config.yaml
dataset: "made-up ball-and-stick molecule models"
train_examples: 97500
crop_scale_min: 0.4
translate: 0.06
color_jitter: 0.4
norm: "rmsnorm"
hidden_act: "gelu"
parallel_block: false
projector_out: 128
temperature: 0.1
beta1: 0.95
beta2: 0.999
eps: 1e-08
warmup_steps: 370
Rows from block 5 of a small self-supervised image encoder, named by matrix and row number. Rows with one number belong to one neuron. Each number is 200 + 20 x the weight over its row's rms, rounded and kept within 0 to 999. All counts start at 0.
After each neuron's rows are labels from the 100 images, of 14976, where the neuron reaches its highest value: "colour at peak" is the nearest of a few named colours to the mean colour under the peak. Only what is clearly more common there than usual is listed. The data: made-up ball-and-stick molecule models.
# fc1: MLP up (model.blocks.5.mlp.fc1.weight, 1152x384), inputs 215-257
# fc2: MLP down (model.blocks.5.mlp.fc2.weight, 384x1152, transposed), outputs 215-257

fc1.27,167,194,189,214,179,210,188,197,190,177,193,195,207,177,202,193,185,212,177,160,163,212,183,232,185,225,197,212,181,177,165,188,186,193,217,175,180,183,173,190,203,179,173
fc2.27,222,196,197,211,179,185,270,172,221,199,215,195,193,190,211,226,182,206,203,214,230,242,183,180,179,221,204,198,189,208,208,223,157,211,196,188,189,205,179,187,183,189,199
colour at peak: grey; pink

fc1.287,181,221,162,197,206,218,181,198,226,204,227,207,203,227,208,203,207,198,165,212,180,149,217,187,198,207,238,219,218,167,204,205,211,167,180,156,201,214,157,226,213,204,175
fc2.287,181,207,189,192,180,196,209,245,208,210,191,234,201,204,218,233,218,237,233,196,199,221,199,194,211,177,220,219,219,203,195,204,212,183,183,211,197,193,205,210,209,197,210
colour at peak: pink; grey

fc1.266,218,230,215,197,205,234,206,205,200,172,231,221,212,184,216,184,208,209,209,187,231,185,185,228,178,211,193,223,186,208,147,196,187,194,229,196,205,182,187,179,216,169,220
fc2.266,201,176,203,212,190,181,222,185,205,174,213,186,191,197,215,210,189,195,178,206,186,227,215,150,197,235,202,205,185,223,252,220,176,212,215,186,189,209,205,186,223,200,222
colour at peak: white

fc1.632,223,167,210,224,192,218,184,192,177,222,212,212,213,218,220,212,194,170,192,178,219,239,184,165,219,201,160,203,236,212,204,180,224,220,193,182,196,187,211,195,173,208,190
fc2.632,211,200,192,243,194,207,226,200,189,237,212,191,190,219,205,208,223,182,155,194,234,197,193,182,204,197,197,232,191,189,169,190,207,208,166,204,191,209,199,160,195,186,210
colour at peak: green

fc1.108,210,238,170,209,167,161,187,192,178,192,200,208,191,190,211,200,226,161,198,198,205,207,221,196,200,205,200,180,220,178,159,168,171,207,184,166,201,168,195,181,172,195,214
fc2.108,214,214,196,198,191,217,210,223,176,185,192,203,177,197,185,244,231,206,165,192,212,203,207,204,199,191,200,177,184,195,170,207,192,208,201,196,184,196,194,166,185,175,209
colour at peak: purple

fc1.72,189,225,179,200,168,198,196,209,174,165,158,197,205,223,211,163,190,224,204,188,162,187,211,211,231,196,222,166,215,200,172,178,236,181,181,168,201,201,203,171,191,199,197
fc2.72,200,172,197,201,181,156,236,185,188,182,205,221,166,193,196,276,215,186,198,214,260,208,197,189,220,205,206,187,182,202,180,168,196,186,200,167,194,222,209,179,221,208,185
colour at peak: black; brown

fc1.394,171,194,202,178,165,197,239,211,177,168,222,210,179,176,213,189,216,206,182,197,229,166,201,203,196,197,221,229,201,176,194,189,188,213,196,195,195,223,200,202,187,203,194
fc2.394,214,180,188,174,202,192,210,224,211,228,218,188,211,188,163,182,211,207,148,216,192,199,212,178,195,179,205,222,180,214,164,191,212,240,163,201,214,214,213,166,176,196,225
colour at peak: yellow

fc1.203,199,206,173,189,184,215,194,206,171,195,181,192,192,220,168,206,179,199,202,188,210,204,170,202,206,175,192,175,224,211,213,177,212,187,167,182,237,185,206,180,222,200,183
fc2.203,178,171,208,229,200,230,210,163,178,257,194,182,202,191,196,209,192,171,164,213,228,225,198,177,190,222,207,183,180,185,145,189,191,190,225,175,184,233,164,149,212,166,197
colour at peak: green; blue

fc1.7,189,207,192,191,181,210,212,190,187,178,209,161,239,204,210,169,212,210,201,183,186,213,183,217,190,171,187,198,200,222,216,192,219,185,167,213,150,221,189,210,184,172,200
fc2.7,169,197,205,199,174,147,206,200,203,216,204,228,216,191,203,207,217,204,169,181,139,228,196,186,187,205,217,207,207,214,175,203,201,190,204,210,210,173,211,192,191,191,208
colour at peak: brown

fc1.461,186,181,207,232,174,204,209,207,182,212,218,190,186,187,221,222,217,188,146,196,198,217,217,193,202,220,224,209,187,176,169,169,153,174,209,190,215,194,190,230,211,206,225
fc2.461,156,192,188,160,181,151,240,191,207,195,211,178,172,188,178,199,207,200,242,219,164,228,194,212,202,203,199,187,206,205,214,201,194,161,202,179,229,216,203,192,181,220,184
colour at peak: black

fc1.116,222,178,210,211,187,182,198,206,208,226,219,207,200,190,172,199,199,185,178,228,237,189,141,205,217,198,200,174,219,222,212,186,208,228,170,191,200,237,187,183,197,187,180
fc2.116,188,188,179,188,196,256,179,191,220,208,193,183,194,188,172,165,184,172,216,195,165,194,213,204,184,195,210,161,205,194,190,173,186,216,158,223,200,191,167,171,171,188,225
colour at peak: yellow; orange

fc1.579,201,193,187,216,216,189,186,194,193,164,198,218,172,229,181,195,221,194,194,200,201,188,223,180,232,227,172,215,221,180,208,200,151,180,169,185,228,211,183,211,196,232,213
fc2.579,206,192,218,176,193,233,198,209,250,235,174,200,208,202,213,174,204,199,156,187,186,207,198,218,204,164,192,202,186,174,194,207,226,217,228,232,200,203,226,243,195,215,210
colour at peak: purple; grey

fc1.314,184,189,195,196,198,215,215,184,126,184,186,202,174,235,206,203,184,194,180,201,174,214,181,198,199,208,224,178,224,179,194,191,228,181,153,204,194,228,206,159,193,211,176
fc2.314,193,169,204,204,169,185,222,184,190,204,204,231,212,213,225,236,224,195,173,196,219,199,201,148,224,206,206,213,182,205,175,171,206,209,211,155,202,218,232,195,217,210,189
colour at peak: black

fc1.37,179,170,217,215,211,196,190,201,168,213,175,201,186,201,182,236,186,165,206,214,214,227,199,205,200,197,183,185,193,170,183,187,201,130,206,191,218,205,196,199,206,212,208
fc2.37,187,169,225,193,187,163,220,171,216,200,198,224,228,210,177,182,211,195,191,202,174,165,212,168,207,206,200,229,212,214,221,194,205,184,189,205,200,202,202,210,191,233,172
colour at peak: black

fc1.114,195,146,207,200,188,194,211,156,215,205,216,210,172,151,210,196,212,184,213,210,193,218,222,208,195,220,200,210,214,205,220,210,166,197,195,209,222,214,203,194,184,165,202
fc2.114,185,218,206,194,234,225,188,245,210,181,200,197,192,230,226,173,182,229,200,188,176,174,194,250,186,184,210,220,184,199,186,240,240,185,186,222,187,191,204,236,185,206,219
colour at peak: brown

fc1.399,218,183,213,194,159,184,211,196,175,189,200,207,189,163,185,257,223,173,158,209,227,169,213,180,220,201,203,168,208,137,203,161,200,210,201,220,210,189,197,180,176,186,202
fc2.399,181,206,197,207,200,171,225,202,200,189,210,205,168,206,168,180,220,215,169,212,271,217,216,157,203,218,185,168,192,200,233,210,183,207,222,111,172,209,181,189,199,210,181
colour at peak: black

fc1.667,222,181,227,192,178,177,230,196,161,212,199,222,210,198,210,200,203,201,197,169,226,216,193,191,206,157,186,184,220,179,168,194,220,170,217,204,179,176,224,224,178,226,182
fc2.667,192,187,212,195,187,162,226,198,187,204,219,196,207,184,196,242,214,202,191,203,269,218,206,167,204,209,195,206,171,211,202,188,190,176,228,170,201,210,204,210,203,237,147
colour at peak: brown

fc1.244,185,237,208,203,171,176,224,243,195,171,253,207,192,182,205,210,219,186,205,221,178,238,171,217,231,176,189,214,190,210,184,197,206,187,205,191,214,201,225,228,175,197,185
fc2.244,230,203,201,133,198,222,235,230,233,231,204,186,216,187,189,181,214,253,194,233,190,203,226,216,210,185,185,224,165,192,193,222,197,217,187,216,182,206,202,197,198,196,235
colour at peak: yellow; orange

fc1.6,201,173,203,192,171,173,232,196,165,161,197,189,248,143,228,200,213,189,216,190,210,220,201,189,203,182,198,240,228,155,182,217,166,185,220,183,178,194,207,219,208,190,211
fc2.6,208,203,176,163,194,192,250,220,194,210,229,183,206,220,163,188,208,211,188,202,174,201,211,190,201,162,214,218,228,216,190,176,198,169,175,185,198,209,187,177,194,176,193
colour at peak: pink; grey

fc1.174,198,204,185,173,188,173,183,189,220,216,229,209,206,207,197,221,181,235,223,208,184,194,226,211,206,170,208,192,237,188,219,185,218,207,224,193,197,208,220,201,209,192,200
fc2.174,210,171,211,158,198,221,214,237,200,245,202,205,188,194,185,196,231,250,164,224,205,204,204,236,204,198,204,224,177,172,175,191,209,211,177,228,186,218,193,199,213,199,226
colour at peak: brown; orange

fc1.724,196,203,235,184,205,233,185,193,166,212,200,199,187,215,199,211,223,202,211,173,166,208,173,213,171,211,188,224,173,177,166,192,173,179,172,197,226,216,203,205,200,208,186
fc2.724,191,181,208,216,185,134,190,176,209,186,172,214,237,221,175,232,177,210,207,222,218,208,202,154,221,211,199,195,209,220,183,209,191,172,189,201,196,220,186,191,226,198,175
colour at peak: black

fc1.598,168,180,183,182,196,196,168,191,186,227,196,191,186,155,187,223,174,172,205,179,206,212,197,205,207,182,223,216,202,211,205,208,163,198,183,201,224,203,165,198,151,180,212
fc2.598,211,216,189,206,192,241,225,172,207,198,202,177,205,187,189,156,205,190,218,202,229,164,205,242,197,208,206,187,194,195,195,198,162,203,207,193,210,201,185,167,153,214,222
colour at peak: grey; pink

fc1.748,169,178,232,194,174,206,181,201,161,176,235,211,192,209,173,234,199,208,201,196,188,190,179,193,215,177,217,206,190,168,143,176,182,181,180,157,202,205,171,184,206,206,157
fc2.748,190,172,212,212,176,172,224,186,198,198,179,212,197,199,192,232,202,209,199,201,204,198,200,166,196,219,206,187,186,213,191,166,176,194,211,169,195,229,188,154,210,219,165
colour at peak: white

fc1.606,206,184,196,187,180,169,225,202,196,201,227,245,187,220,187,217,232,188,227,156,247,260,196,208,167,219,220,246,230,168,190,178,212,179,220,189,210,180,204,247,180,214,190
fc2.606,232,212,207,221,185,185,220,189,181,196,198,205,203,219,205,228,191,191,192,218,223,218,197,187,226,190,226,209,173,213,203,191,210,203,240,187,201,187,198,206,228,188,195
colour at peak: pink

fc1.23,204,161,200,230,226,207,217,229,216,157,187,179,213,256,213,192,183,188,195,219,196,186,161,186,205,208,196,211,190,237,198,198,198,205,198,218,233,245,221,191,209,231,174
fc2.23,135,173,214,161,224,212,227,196,207,236,212,205,219,195,206,184,234,239,203,218,215,183,206,215,206,181,200,207,175,196,192,197,196,214,230,209,195,192,206,203,200,193,203
colour at peak: purple; brown

fc1.248,220,174,237,204,173,212,214,184,179,191,241,194,169,212,209,235,214,223,195,215,222,201,185,190,178,205,211,211,173,177,127,179,198,211,166,199,223,206,168,183,210,228,182
fc2.248,186,193,210,190,204,161,215,189,203,200,200,172,156,220,168,195,191,212,272,234,184,209,212,192,229,220,181,210,218,190,215,189,181,179,179,168,243,205,184,238,201,213,177
colour at peak: black

fc1.222,203,230,169,194,186,205,210,207,181,197,194,229,208,188,231,155,204,183,202,174,179,214,182,203,214,220,228,204,203,213,243,221,206,194,197,164,191,199,249,225,183,178,230
fc2.222,172,203,177,214,216,192,186,197,227,214,191,175,208,207,202,190,210,187,206,197,187,186,193,233,194,178,198,167,212,192,198,194,193,242,164,191,217,194,188,179,188,213,205
colour at peak: grey; brown

fc1.720,211,216,208,234,202,203,169,200,173,219,188,205,203,193,225,173,216,174,179,209,210,186,240,212,184,194,204,211,216,210,179,197,238,196,199,181,229,219,204,206,174,192,196
fc2.720,207,214,201,233,191,200,184,186,169,189,179,145,217,190,180,175,203,178,192,212,186,166,204,176,201,226,221,176,214,192,191,187,160,196,182,210,199,194,178,175,190,181,197
colour at peak: grey; brown

fc1.626,185,219,168,237,181,224,194,193,186,207,214,208,219,218,203,233,216,190,190,213,198,224,195,230,210,236,164,214,215,214,207,209,213,180,178,189,213,217,216,181,197,194,203
fc2.626,174,179,189,222,196,208,187,202,178,214,191,201,186,229,206,222,186,148,195,205,255,239,210,133,206,207,204,185,203,198,201,177,218,220,189,171,193,182,167,191,212,210,194
colour at peak: grey